A small audio-text matching model, trained from scratch: 21.1 epochs.
Rows from block 5 of the audio encoder of a small audio-text matching model, named by matrix and row number. Rows with one number belong to one neuron. Each number is 500 + 25 x the weight over its row's rms, rounded and kept within 0 to 999. All counts start at 0. Numbers have three digits each. After the name is the row's rms in percent of the matrix's.
After each neuron's rows are labels from the 100 clips, of 14976, where the neuron reaches its largest size: "responds to" is what is common among them. Only what is clearly more common there than usual is listed. The data: short pieces for a synthesised band: melody, chords, bass and drums. In brackets: how many of the 100, against the usual share in percent.
# gate: MLP gate (encoder.blocks.5.mlp.gate.weight, 672x256), inputs 86-171
# fc1: MLP up (encoder.blocks.5.mlp.fc1.weight, 672x256), inputs 86-171
# fc2: MLP down (encoder.blocks.5.mlp.fc2.weight, 256x672, transposed), outputs 86-171

gate.616 088:493504513478478519564511478490543493493521499474497476476473514505498474492474521476516507522542489504468487470530488511524437494512481531508492495492521559484535518480528524508471530515574498440479494468512513488537539464518468505519506488482520504512515524
fc1.616 095:520521495464518516446522527491466525508514453484489571526503434536506480499496490519505519464522522518501464513510490507535523529505509499434531522549484491525496529469507467502495542561474472436524474504563518476531506559506474511503498470513502480490529489
fc2.616 086:511500515516483505513477513471504518494462506500535543483494516492498504510478489497452541500464530502491481521476500508509522506491489520526491515545536515538445455531515506491503508460538486555519507512484527490515494441473480500520492490528485488427497445
responds to: text has "noise" (42 vs 10.1)

gate.365 086:470506502528513502512503496509496529523494532471529486483483494511490501516511527510502439546562533505526522490499522468495444478517534510471485517466524513457501480431510518476468491519552472503515479486453526491503539478496469509518515494504481489484491503
fc1.365 095:481508527544488498500528474497454484485483483514467531517495482531490524466522534491499509426514491476507520564503490541460482473515534471506487479464445505488529492500485489467507533556492482529500498501529471497501442518497557501534471500527478515491496523
fc2.365 095:497511506520490467484470506498512508572541512513536502510490488491503483486516493505494481548499499513546503467505548478486476494444531500506479485470537497526524522528517506524500507516477478517476515515446494527473477490490476484510499521483513491470513482
responds to: text has "noise" (34 vs 10.1)

gate.640 130:456454442552494523512545522487460535494509470539497476483510458505522504534502474523502498463534531498492505512482522494515464495505515503479500523493448466493488516475470520507504568508513523502568495550504507515529482511516541550489487512502468531519506450
fc1.640 119:486490476497474556536497485503460495475488478543453510481510498483466497535504463503483478456475469501519504508494498522519487502529485524445494535552467495512517473539550472482459528494436531500510499500550487522477479542506514538495534552467474546507484473
fc2.640 169:568547513487501478494424469507512524482492522457531522503517514483521498481483500508501529489510500496482484486485483511499485496507473513470472471515512536494469487521540501515485468469512448459469520491539517497509542486480439485501495511500545486521489532
responds to: closed hi-hat (49 vs 23.3); rimshot (40 vs 16.1); harpsichord-like (27 vs 10.3)

gate.254 063:513521507534474503514499530489535544526489514497472480524475471528509536470485494543507502561505531536529512537498501490447475472542496534542460520461527513498472467521532499496536509486562477497520542538505492486496543518513488552519486519509521483481490473
fc1.254 083:507473460527462483501530493469460535514528436510529505485521464526508533509492475455517473520498520463536523500478469502504485526446523470506506528509473522511483532477529492494522489545505479482520534532487485488497498508469498513468510495472508487487534480
fc2.254 073:541505484526509524521520528482468502486463504487490545487516461447499510497496509516491508464541484494522500480484507504511457471515504493521500516513475476518530524495542450489484451503550486495517510529508510504541510514483473545525512460492473529522476482
responds to: text has "noise" (30 vs 10.1)

gate.383 122:426424503504504512526522471502483569497504527530507491507487519473484480505494524503488495489532513487486523496499492499517509532487528499498441510491522490508491480488481526505504560473515487501546487486499514516499523484550487562515515536540495524467484457
fc1.383 107:511482508468481497431489501479493519409497482502482526509494481509427487528490494506531536497501528517484514529532511503516518521509540484509500489515457481505495489534514463482521513475491508467474492528500513494516493525474531508491479448520503489543496502
fc2.383 117:517524524445498472514474470513533472548527547488513520508481530471506500468493500492493490530490486503535482497528492502513490484442491505519494473497529504491539478529548544517505465470489501500460526480479494493508513495469459461465511537457519484486523538
responds to: pink noise (40 vs 4.9); white noise (32 vs 5.2)

gate.364 066:487470489474466476508523556493473510492515536492519485501503448484541493525507489479487510469541469511462520513466499529522447496506504477469494495508531540489509503546483505487440477548510502496519466515527509495509538526505432500503527521511499517504491526
fc1.364 080:498460483526478472505485525458476513536506451486565488491489525508548494531526452468488496513498479487487542505474482522514458511526477484474496526503535545454514473527484526492486513528543528477502508521537478519493505511490490546482508505471511489494460552
fc2.364 084:540510474466512504500503507475505534463478469506512445496497564483489523541464520539480523477524542499465516527517488482471520463463497527524479533507471508523488515493466480482469516477478513503468507497537527523498522486469520546495490522484502522500480450
responds to: kick (98 vs 64.6); drums (98 vs 64.7); snare (60 vs 32.5); horn-like (46 vs 19.9)

gate.357 073:488521530516506530518489449507473521528477543482505507494484441510519513483512519525540469545481480516512514503487525476497470500529506470430491541448490531479495517508520491520521487490545468517501518533503484521495545494520471523510462492474529490541517516
fc1.357 086:525499509491520508529472483504540503500485520528517538476470524472536534526462539541484473544465486539484530553487472448515500488544496498561507492490516508515517542480498494510540516497492523502528522497523501496523452503520501522541485486522519521523504497
fc2.357 078:528481508490521465571520525451545472544442471521516549474501511466538504493480503501516490493527488491508510503485484498467528504506473513485489492505480506523496530510497503498516493529500487477451494500534503490490506489510466496488497508523538474523521487
responds to: rimshot (36 vs 16.1)

gate.590 081:472508531520463522498492520492472522466476535466434493524488478487471555508462538495506474493479493500496506513530505482517521542514506509515498498488515503494520450497482507462480514487509515556491464514484540472463532515530507469534486473514539501513507521
fc1.590 092:511553516490539469518491516519463505553509493515503497499521515521468521542468507510477490459490529532539470506516526474519532534434475532501526538523477485523543508465522468503524476562476482475461518499531510523562485485503521509489516490526508529463531469
fc2.590 089:474496515488481518444538517494519511513501508525507483488485498480468512544566528496514521503514457529504501511519481439505518507526521468539484544491497461505495524474493482475533498521515513584530480496499503511526483503485526511521525487500495523464500519
responds to: rimshot (38 vs 16.1); ride cymbal (33 vs 11.4)

gate.399 138:454443496504487503530552472493496538488469500534504494520477497488513523545515520505524486515513514526465519507495488517496477486505495501499480505507519517496474486465498491491480562516512490511579464480472514501509534451558485561501513541528478541481495456
fc1.399 094:465505496459490521503484483487485525508506514470451531511489484510500539480522545467491477506515481540513529474521470523468532519519523498460500481454484523486489476439460493473530504481500527498513493485512535495482479533508539501503473447480492486521498519
fc2.399 088:543499519507524497498503466512495498494517505494496515533525546498519492485490481490498481481477491506514468489537530489480472478478472479512445451511511472529494460484530511543511451467498480511474549488516512490514466500473492488516498525477484474481477481
responds to: harpsichord-like (28 vs 10.3)

gate.583 132:418448508501488532508516483500471546485506515535500475491495505493499518515509515478506504493527514520478489485502496480515504520521519507468467526497512498474503483495500496486509565501543492529571501494476493491494510497542480584515499526527470516484495468
fc1.583 109:486455483534487484462518519481485475468504476484504514490483470484473484486459532471499509548530492502477511539517479480487476507525492461496479510491509488526480517553504489524489484481476506510507455500484517521503498509482473489516476448518517495534521524
fc2.583 114:487471528506515529535500460535477506530536490522494481495506541479518545480506506504479494497478490487520446481575513526499554499454474565513446481544512511513535455495561499533478479445466478498513530487553489511457483501486461521491490518506487470513521475
responds to: text has "noise" (44 vs 10.1)

gate.45 142:467456497526484527541548471505479548468513505510522506524480477489513465510530503495522448499538520523488490472489494470482461514531514512483487528459516513465514527473489489495519555526541518535539483511517504502538478499516515563488494533506474521496511467
fc1.45 134:478468475454520523517522504521521492477524457517486449501484489513495484519510482488529445476533524527499515482471493473503443497500497522487511485492520519492491546430485506485501495513502464488542487504527504483553504492509493538512488477501500490479485480
fc2.45 117:549527477501520503513503485528491527447502531534505510510492499469542498505551486500501488448509449504522509466515507498477528501553480515515491512504465461531501515471519489473494494511510499471470526521506469511562459490459501497511510533459488483535520456
responds to: horn-like (42 vs 19.9)

gate.564 066:497470476508469542494506496511453502509488504521505470508490490516530498552489503502520521501467480521523526538495491530506503525457464512471523464479516546479499523539524491523460512494520495538507536509496520523538512518531467452472475490527482493518455490
fc1.564 088:541517465510460533526543498506510481436499546469444459498480525501470467476483501479517452525516479462483469544529480505514543496455520502520482521455505457510466542443488451475515492526491496501476510513529532518477481471503533502487475458494482483492521475
fc2.564 078:503534512548539493456504509506478486551493496491490481510509491486501559543494542500474499490518543486490475508505540517496508526469530457476490467443490529469476511545480525491535508531461485484478509493560483478501528511543489495488490511536441518506489490
responds to: ride cymbal (33 vs 11.4); harpsichord-like (26 vs 10.3)

gate.550 080:514518543519526522517522521506473529508506558467534473495504472473552464505514503473487476491509530500503509509521506494500463507480491543489491486443531498458476487426470475483481482511569520510502518472498529468536500497505491511487518509482539515470489499
fc1.550 100:498501447499475503555489466480508509523526456527498465473518585505524515487500488493474474533451499488510476467478513502511511497488467523511475471516474501489491519472502515524496525455503542541486508536430524529490491516484552522520502504502502488494498497
fc2.550 093:469490526509520485492495475446534498503508490475495498488510505520480474513454514486514508523531518497487539496483503481501481533533505494498494484458512557494583500498465498495516501536535497461497493498557506470483500532529481516486509476476561491515507509
responds to: text has "noise" (46 vs 10.1)

gate.517 125:423407497534497517510536496486480571499492527519522492498489484488494500519512530490487480522533522520491512510511486490494486495493521527515457516459521516474491514481469522518507560510560483532568473476448500516499527486560486543519485516515451533491483476
fc1.517 094:484471522499535464489505527464522492534525518490578530515510481496506466520493537488484467550490508516466473529514526507445486518604490537512474499499530482508482493476521486527535474507546508536482490470433532528501547491466462504499470469475503481554523518
fc2.517 081:502480499548517512516540545524455512503491499527494532497466513532467485490511499494471523464461500490470518517514540467470540465527503517504492515496496452494465486561503517482500508497499501483578519515567499479457481505476524507496499514549478503492506472
responds to: pink noise (31 vs 4.9)

gate.594 109:421436469527481548526504511480494534458498471537498515519498464486457482526467510470533504475525509496477493494527488500503502530549524520488505526511521530513490480485507487488491539511530530559535491497468536477509527516521529538500519492521486537494489469
fc1.594 088:504517526499506497476479493521483476509540461470490475475489530491522502547476493539518544527483495539504487483500511512512480498480497501492540534499488508540487485490511523515512469482482514473515472480522491495520507519465504514467473499488513467550476493
fc2.594 072:476498540522510537457474527482525539487500472493491454482515504488528513486521482483475548541504504518493504483470501500522506490486460489496525430459515523506532463542531474481506492458468494487520550487466508496525509507509521497497523513465529516488506536
responds to: text has "noise" (37 vs 10.1); marimba-like (30 vs 10.4)

gate.238 070:488485511527515543548487453527480519450532527517533468489488522493510493523497501520479528513504502516490499540453532477537467479450513521500494505464542541442478505450510502484512529541510528574539476467463526485492553463528475523496497447462514462507520502
fc1.238 092:468515488495496523503490495469484484498482535499565481498478472509517461509483484473479505464497497506527483456530506519503487472509517528474466514469518526466490504467514544529492534512493514475499509513487489505523504490484474455504499500539514510486482466
fc2.238 080:493504474461504507520508474516466508490509493505493504508521504474480490542491539474539496504494520523482503514507481480464507511489473499493451515499525453494518472481485474478499499530501536599526534489491505502502449503502520542502505512474474554492484514
responds to: closed hi-hat (53 vs 23.3); rimshot (44 vs 16.1)

gate.532 066:484487486527522528499530517498472498501454542505492502483493466527525495514514540482491464501480491475503545471486494492474516522466490521516504468499517491466471467423528511474494541535466510551490466504515490491500553451553475480537525491519538528516479521
fc1.532 091:487447508522526491536535453498481454531466509493442517483516529473467507520507511508494529517464452528481511536532501525487505484468458555496491518549519467495478494503499516525501532502510537503531473521510518513494553471493545487540478502497517466468479505
fc2.532 080:535465524501501495528537514512483464480496519522499427482490463550516508513518472476529461526523496483510471500500530502485485498488479521517514465489521508502489498459501512526502511546506502490516505472516501500485491518496471540504476479530469495533526503
responds to: harpsichord-like (30 vs 10.3); melody instrument: harpsichord-like (26 vs 3.7)

gate.668 077:491500475457520548481552496522522493510490478498449468504529513481466547517512557510475526509489534474502520516509524510507535505519485504502538486507478484488510473473468508467497514540477497522519508489508470465477482516512507482518510479481524520511492507
fc1.668 091:511454503467514500499510534492459496497487481521459526508509480504486553489465532497490546472472471514482460520479468522530512544509487500514524491543532494490470490518485448473498478535502515471538498477580488482519484519476504472527493507497490515504492506
fc2.668 100:444477489502517544483513529492495479512496478549473497488500515477492526514508501504476488467494508512484492479510503516496550529445485523508505538491483492486515515505502483443513568528487512494556529511542512494532494520517482506495534516486491554480508474
responds to: kick (99 vs 64.6); drums (99 vs 64.7); closed hi-hat (48 vs 23.3); shaker (43 vs 19.8)

gate.127 069:504504540495523498477488470479491483509460526485531523482470498492517480488447477476518527510517490462482519538507509507525495496505517494465522520479468464487479523544487486500510543531549476516561460487495497526470536495488479502513502511482480531503500508
fc1.127 086:513546522529535505462468470477468516464542514512498504495481513465451485462530517497457479495534503478468510520505538482517528463529455497510503521525521482483495513518513493482508536476471441523480513499493506500522526502459536469482523463493516518512542465
fc2.127 073:524466481483514458525486515536505486505494467483453475533492510480491492528473504492520495531499509512510464484504517503483532502505512513540500529537479466514523518499510512480476521534509509469506460513512521486520447494493509475524505526480505468457536531
responds to: harpsichord-like (28 vs 10.3)

gate.608 078:485484478469484547475486489522510500505479541481473475504496548488509558533480480488516552484495489508504498523474517507534502502486475492487493539528549538497493500565524518483491530488466512465517525475467523512468521473489468491525498521484531487509519510
fc1.608 105:523467493460526508512518535481458475520481470481478539465477493497487508494466518497463523530525498515502502481495506488483563540515460531467495487542458479565476535470509516479506474478489504479529491516523469487534506510488500528489540516498479488501496506
fc2.608 087:440498468502494491480531485514468528488488495510505518490510525480511489477466517466472532510526502507447482530510498499490535490521442536524458523528537502490492535511551456444503527481485509550532488478490522477456483501490512575491500464485503541473484482
responds to: closed hi-hat (52 vs 23.3)

gate.633 146:429451490536495537516531494473476542479497494525504480508495477494484479516499495481502494525554492518480518497525487507517482486515497501477477526459506509481510499483480487480480553496524523528565470499504519499515504491501494571505497516492478526517508461
fc1.633 102:543495482500482536495462515481480475489488483535435503505504480485468482492489469482480510459559469505496490483481533489488494480516481522483485492515496507517490537451474497445500521508503524466464496543554504511507506553503492507538499475525503522530522532
fc2.633 106:470560480430511484466477540507505526530531490517453458500477508527511547491512462488464524496505485509497474521532480486529556511474498531532503508474479471502520500524554533519527478471497497466439510492506490512484500508467495537490525498490500485517505491
responds to: pink noise (37 vs 4.9)

gate.563 078:504463533466469530521531499486493489508473509501522517527508532478523516488508533476481489527521477481521505494491495516471543529497498492544489497508546530514504518555504498509500544498519478500555486492525486491480531481515463490518518529488517500494497483
fc1.563 086:489505525474485458540540523535544477464522500496465499500481538527491482479557494551504491487518492515509462517487511458498465476467539487531505523510528528524497528439543503529534491536536480533543518508520482511516531452516489505475510521514543511522489536
fc2.563 072:518547460504501466476492526530473513495507511527509532528484442529533499513520452489493501499525488486483481466504504505465533521481433469472491515477534497459476510530558447486501479497474527472540541509537479495494512522497530515488494479467475499497502521
responds to: sine tone (27 vs 4.1)

gate.398 074:495489469455517555518501492494484506516500472522482458527496531476498517531500465509503547562484488540495473486539469489519527498498473494523455501482491544487511489501497520476528501499522490546491499461507526484461562490486526529526539487480510475517500472
fc1.398 088:525463510531473475548499516508505490574475534501534486500503524519541511495500501503465525493491543479483504472514510506471482485488523467484514516473548506497466488545527491485498551483495492497493526483484488525499518507470510500493537501507471485453499492
fc2.398 080:502498468539478499507507497491471472482477478522514512510504476463505478539510518527494500493511472479483528488468520484509491486468495446502526523418516475472476527495473531499481537510520501510524519500459502501539525498470487486473511465509492519453498475
responds to: marimba-like (31 vs 10.4)

gate.175 069:483489502553478460499530445478524536494473548512551498472501490510510507518505509529543533544522468511500470507474469496523476461482514460516503518470487513487467470499476521473497509509486504551527464467471492509482540482471466485530473490493487509446523471
fc1.175 097:468500452511507539500487450467514481547480547494503510526507491518527503476483495479473491502495501499494503468518516497483467493476489505504518470494494497517530463469480529521482514455486489496499474512461528495452552512527483509521494513481497547476468483
fc2.175 084:542530515498521490489466498499524531464531458543484497514511494501527526474526470500499503433509499511475494509463524507519498494536550463473505456507492502475471484479492488482491517526489471431492519540506458471517462494532532520495504498510503469540488472
responds to: horn-like (46 vs 19.9)

gate.667 121:449426492517487523545550489484481564475499546514484510488500494502504519528537531501504463502517538502467519491477500499489477476494513508509492528471534485495477486487494511483507567506517519556574470482496508510525507492558501555485497533524475512485505466
fc1.667 096:486487466510469515469478530506503452432510501458446526487544466483460473523505508483498518499511497526511494542505487488515497494547523474482521478482509505545470505511512492532543482501462485549535489503468493477564486510497501498482491468526541499506477514
fc2.667 093:480532541500476485498458488491513497532498490505479500492500510523521477452514508490482505502495505483501476504534492478481460510464492520500466450527515511518537447480524488481545499482460503521475505459495519519499482463492479496490495536470518516511517495
responds to: white noise (42 vs 5.2)

gate.624 123:484467508534519525526517490513515520485516532505508473496474490487529503495518514512511459505548528497488502469479525484486485499487521492507496525420527503408505520445490526518518547547552499538527496473477520484515507463506470532503510534495496486483502483
fc1.624 120:515475455562524509460535537516493548479523485521484538472507484513483515514512480531480500516484488516500479521523474496487503471553487470478468473508459442559510482572494494498503488506488518564533500492516494505503482516485534519483494475508476499516494469
fc2.624 118:439472537509501506506505506463498493511528562476545469511472492501509472520544480500518466517522518527483515473515508516487495506478515468537482518481534526451512481480481512510525479493549527538493442501500502486488500486517492511485489524510520495505479489
responds to: pink noise (29 vs 4.9)

gate.19 136:476493540506502479504500460488507549477492542452534538490512482509517508508485506508488535524486518508490515479481493527514469488537513478467459492454572544484513463500452509506474480516544463515503505448455521478492498461531443500498513521497515496509477512
fc1.19 148:504500465497494524520517553503482474538516437527503460485500510487467491517467496491511509473509469503507491525496488490511526495512477513508514526544441464516507511486541503504536477448505561503509520569560505487502524542475571504515504458474503489482486521
fc2.19 159:486468507490493514476497490510526476522496486476523548482506494540487489479462492491496545540529510508480479487487522492518486521496513503468512482536527544487467493533498522516491490486501515464508451510479478505488552520540478483494486448517523510546490557
responds to: white noise (71 vs 5.2); pink noise (25 vs 4.9)

gate.427 121:446423509524501526536558490503474527502511499534498512506489483478476501527483503479515507506510519504470499509506506499510492492487530497470497538470523492484477489495472508484500564500530498518573451490501502491498516484562479535506495498541469533504488474
fc1.427 092:502504501517514509451521478472506513474517527527491517459534518461541470466522481465480513479462486474496510465471489535503462495478476542517489474461499519501488520480503481546525539538517488521475532523483493469556471461498503483480506492508522469480489505
fc2.427 086:498520507513505481443528449491518511447536500466468440506485460465524496474478492473495436535503500518490524492503488458529476500517543482502482528494494470545487512452509497467512505496442509547469491483428511474505511494485492544484486491503527494506469496
responds to: quiet level (61 vs 28.9); open hi-hat (48 vs 19.5)

gate.587 132:420441506547492537526520488491462558509502524511524502492501500496513494523507512520519502507533532525491501516503504503504479517520499487493485495465511497479497489509487521511506566502552511536578482485483488510479531488544477570501499530525468511488508461
fc1.587 111:489530484509502502529516466481537498482511505516548444523481542506540503505519468476489483524473494497525492446485522480484486475495507529538472510511477504489523511488476530516508530486513481514491525511426519502485452505508489521492502530479521470504505487
fc2.587 103:455445499512479523454479564501472523480465505495479537517474476500478540546512515486494535484522546512456525502466518492496490504527519488509491523477492474518485538515487500476481546499467498500530487518564505503551505511551486512534552494541484532502491526
responds to: pink noise (39 vs 4.9)

gate.376 069:498516530526532483498507520504510475514500535502503506512488474492496479534480524502486548502490526517530506504513489497506492529550540549460493532533514511469486444442517512449521475493474518454496485469503495531528518467513457503487514511512549533520484537
fc1.376 083:528484454486495540472487481506467490459516443528510500453492489507493490477542526502478472526472503472521535515515475510548469493448469523502485483502479552484530523522477467485475461470479527530494510491479474494516504523549515483473463524500499478476538512
fc2.376 081:490492509463487508493506479467495493541492500458480487517502521508488555493482505500522461490511502497481491523475477500524452510446486506502472471498542518440551512492465529511501497487495446483489509510453486469495529527539471506454483512504517494521481515
responds to: quiet level (61 vs 28.9); snare (60 vs 32.5)

gate.477 074:521512506550519500529506476507473536492522502516495420515469499498476500469494514467487517520497524462474520500513500481516451477465522495463487495462480532469488462523531521488473530506501519598518477455507535512428545518482515474491485451475501465518531512
fc1.477 096:477497541528516496545505545513497518535461508530503506520532505460557506498496470478477487461501513520507489484455510520504501481465527471506505513528479461497500493563481469533520474521466509441523509550558506509573469469467500486488528518505526512483454480
fc2.477 081:495498510493507513486505497497502495497492494507486562475480511488514491506521507496528496484502511518482545489500473487515490493486475532529480541511516498476506516511514491489484543501493504461517502504539494475516520537535506529534503516514514497505503497
responds to: horn-like (40 vs 19.9)

gate.50 067:495506494535518552497489500474440507497524494536527520487479552487485500493472460494505537547475531523528515538525537517486482467482507506452538505477521481514498505492470525509529527462544501488516463527467544509454500458474500501524508545476474524502513496
fc1.50 080:548532505542534508505511518493512478506511478476502466491524533495493500470497446552514461471495472473483516434498527505485474481487471523515456485495494499475490539485532516507486513460558474507462485503516508477478508453479469550492549525521452536501538527
fc2.50 082:440475520444513515523532462537518478477499496512493511480494498500498485500479510501532476509519515492484494480502544487516465478458538486537512523501519506530487477490466536497534536501552520485521507474439496491514476491479531500470492514525496523496535485
responds to: sine tone (26 vs 4.1)

gate.497 065:463458549513472541483493465491489494487480534458516451496516501532478538497494477494469508477511498537505512530474492502464447497448482485505508485437549515489506487470515525525467519489499457502469502457531508504510497461519457440507500519480524526535522512
fc1.497 087:478529441529457520488491512531498462525475466516463512479515498527515503489498488526485501562488479520480542481518475515500476480505537470525529498476505508479500492518483488479524479474480520490469520517448470488457515487484531505506474521482524535493499491
fc2.497 081:500475509519514505489534524497501524508509496539495547473527503533541513471477515498468518517528488475504492492498522510491506472479517486537522474497472477475454482547514490496494527470538486438561520493519525526476511488492511552500515488483530533502509519
responds to: marimba-like (28 vs 10.4)

gate.9 073:533502475515506504528486506502499519516508523489512523524504455476474469485445469481491536539496497508488528525473510509467527497506491513510499518472492471547486463538477531490498466484491513468493512462512525485495546520500524518469495518499538481505488488
fc1.9 087:478532533518487509519482519513526473494499503476497514478540497546543493487487518488482494499495473523472499465485501480536524537492487455540450465568463536507487502496508492529473506545479511500482472528496479507493507471520457517541517516534542524519526501
fc2.9 073:494473507476488473514542437488474528537544522522522482506545497495494488508499514485508479529525531465535507454466480487469479500469527516491498480528482527541510482465498493482489510496479529521503511511509465508506528481472568493497484497531513480526499457
responds to: horn-like (40 vs 19.9); ride cymbal (36 vs 11.4)

gate.566 131:439433497505504545505539478488478565498494501522481518509491522498507528519517526504513517535497522492464514482492484492505485514491512499533473512503506510499494499522498513502489540515520515503575493513440506511490516463549506567493520506518468522488489458
fc1.566 113:524520540530522457571482487508502517548530512498551499474516524509534487500497494514489442498499493478483477487500487527491442507505481485497526491467510544472472518501516500481530531516538452447485487444506525508545480463531453488484493546482503464506521495
fc2.566 143:454463437508518526506546524475481481479498484556483477511476450507503482524498457513525474482521475507522509491520512485493486509515513471481506534464448487509503518483469517492488539525512552449550492553506507515543474527525555515493498496490468520513503477
responds to: rimshot (35 vs 16.1); ride cymbal (34 vs 11.4)

gate.519 126:500493526512472481512487494495505481518495515494505443546480508493505504508480536474522478533524517529490525523478492479477467460485489484493501522444535503477475509454481488463521521478544532522526492454445539485476539461525487493477501510493506512485487491
fc1.519 162:496521539497495458533518440500494484501499546487499471528473533486515489517493538496508469528483479528509501493491470497472500484464511492522481520427547503469486487447494481495531527490537507519501487462456530470476514441509512492488505505475521527486489507
fc2.519 141:531550483481497471480427504503537514492492487470484487501503496518480503470443487489477517497553478519498502510550507504483508470540519490456473475501489501547507477503539507506507458465500475458473531510497514505512520498467466478486507488450537472535526529
responds to: marimba-like (40 vs 10.4)

gate.395 059:522482523503523475481471532516471500505465492548535474466496476502539475520495550524525506511484525478477465529542497491499461471511536496474492476509522540489511505482478487495501506488488520528537448504524464515481509484470470526477521519456479524471474477
fc1.395 085:498522521536522509537531512474507515515512531457513488460526506469529500476486527502489473485453466495533511497501478486517475548504491459473501509513492526521483484464462519478481496549458547489499502532477485541458525472540492459467476540497469514537497493
fc2.395 067:446507490542478527495453504516478504514511488488478524492445474528527485500533474497496540538484472472507496532456504553476491470444497521497485493515515540487475462518513505504532456525489495525515477507454473473470551499449493463475454528542487496493511485
responds to: closed hi-hat (60 vs 23.3); rimshot (42 vs 16.1)

gate.73 073:470483504518521491512460500525491512461536501478456468515481505499510461509507510506500536556494509486512528503520485491499527472545543459458526502491542533542519510440493499485515474504540494591468510479464490504470527485517524476517474514516500531537492501
fc1.73 088:484504514532501480495505516502529505462470511501502494503538524463526512475470526535499473423484508478518484511463469541520464509484487508510512529480508496488484495535496529499506477517468476483479495455546526528512491529512475501503527464491520485484520541
fc2.73 079:509493485535507470462494515495493501520472514495516556475535471554511518502490479510533483513489509504535511474500486500482473519481497495476514470503489479467540513471515544504506507501517559483498488539508498521534526512504481507527510520495515482496507500
responds to: closed hi-hat (60 vs 23.3); rimshot (35 vs 16.1)

gate.559 139:458438499533480507535543488479496525521502500529494483501483487491513488523519509477531486543525535528462489489502490489476499479522528503511514520451526509489486495474497504508500568481552510538565450485465506498518500493556477560488505536528467523498484454
fc1.559 108:477494520504489503453500527519534504492507517521496498509522473526536518485528480497487478443504491463504504468490490500492485489438489499541522480522507494473507466463503468469497533512512501423494525464562481507490526481500494510526513480515502542492496495
fc2.559 087:516476500517532488513523510478495526498508539495528506498501489502551511516541486495502529493518498467528489511493486525502506511531498491506477538499495486520507469500497489511496505517533551505510505478508495498493481483517542509513495514489522518527488474
responds to: marimba-like (28 vs 10.4); sine tone (27 vs 4.1)

gate.534 072:447487533525472505521490498498452515511485482496536498509521475507481527489446551512522497527466513531494474504460467481475465513452496501477481475476526524473517490551474503518495507543527483521527496470466511470462557466481471531467481500492489526510502490
fc1.534 100:495475488475480514491460491529489459548484517507493498528466487495470486484499528527545478565483498476514507549504520474495488532535486473530490498511500461537496481466471508473539471508448561449494502525451499514484487500523520495512531545480495523470500546
fc2.534 088:445503484519491505508487503504533514486491457526521519515505474547531484470520459510466535518480463479505442495486484532524476516470513474513499443513486502471527489497503529503540473486531481414507537475488492536494534529474546504453452485480524447532520438
responds to: horn-like (44 vs 19.9)

gate.224 071:485491513506510513467479480498501522510482485488516484524522449484489507476468525477497484479544477491519523445498510486547436540473481506444480524503535516455525516507512501521507512550523464434511510467481476530525520452479460534486488495489533517499511477
fc1.224 097:541458527506507538488485479462512492469490523543482466491489516482498477492488480489531513492512531506500500456485533487494450489473516537489466510466525491458479484510542496514485484505497475447518526467490501472497465488478478496519501522489508500496511497
fc2.224 083:460548474468511537472493515475501543485497488499489487477519439464470557541499513510538495425509485517530499551514516533488499518475452514462469510468510516505491514524479521470493545482507485442499483512542506511544499531513495525525507495458472530471500518
responds to: pink noise (30 vs 4.9); ride cymbal (29 vs 11.4)

gate.39 133:446441491486474547532546488502497534492485488530479494513498538482511515505478509510532496534508520501469509524504510484522488489524496504479479531470509498484495491470489498504495555483550513486539465485492495492490521475554506559524513484524474531468495452
fc1.39 105:539505535467508507530479469497494472548492507493558499480503537499544503520517450492476471487522489536509506431501525500486492465420498528486507484529518487488506530470515487499484512506517495480505481476487481511512478487477465472498512540535474476469534507
fc2.39 117:487476454522515501484511550496475467462479504511457533503485462503482495525529491489520475490521517527521504492492513466491496503568505462516527544480463501503482519544466486481510528553536507464519486536515509488560466529535550474522509501482502492488518490
responds to: marimba-like (28 vs 10.4)

gate.309 088:433521494465475529472478447512526534498495464484530435489483512529500487505479483494533539507536467511522495472495483468508476519503519520485488464472541521469536467512495502488508506489559468474512491492491515468484536500469437564502527479459479501514489504
fc1.309 091:494468487484513548516514499537499516512520526463461511525541507511508466500513490485515529471490502517478526473492495526480437499467525527493530503483522541453512540503506511534493533520497450433523485476488484495490482475531468527487470486466496493451472522
fc2.309 074:515504466508483525507476495510511502543494481532483518482505496519528500503513500526478466486518459483510508530479515499493496484506465538468484514484523505471504501518516516494486520531490456499524529507502519497529514500532502532496534471466501557498504528
responds to: text has "noise" (40 vs 10.1); ride cymbal (28 vs 11.4)

gate.341 062:510516505519478540523487490532523478485527510482475466544487472498473487523497520531500520455516531526506526518478483477499508493491478523510507498522528536483524472478514528480486523475522506590492460465454475501456485474525476512503501508487494482512524524
fc1.341 089:481554512498464467513483491507490496536491488498523497475477460517549480471484533476493448519477516483524498525469473489470523476511523517501460471502495491475481527545522495465473539541501537433476514548510479529547526532507517475462493494524471480499525491
fc2.341 071:464494478534489495493483497486510511570493481521528500475481500456495435545492553481514462559490513507478531493485483481504489477504501476509483557470509506556485502496455523471475549484495486471516465489465490479480476535516512509493482489541495514498508479
responds to: ride cymbal (35 vs 11.4)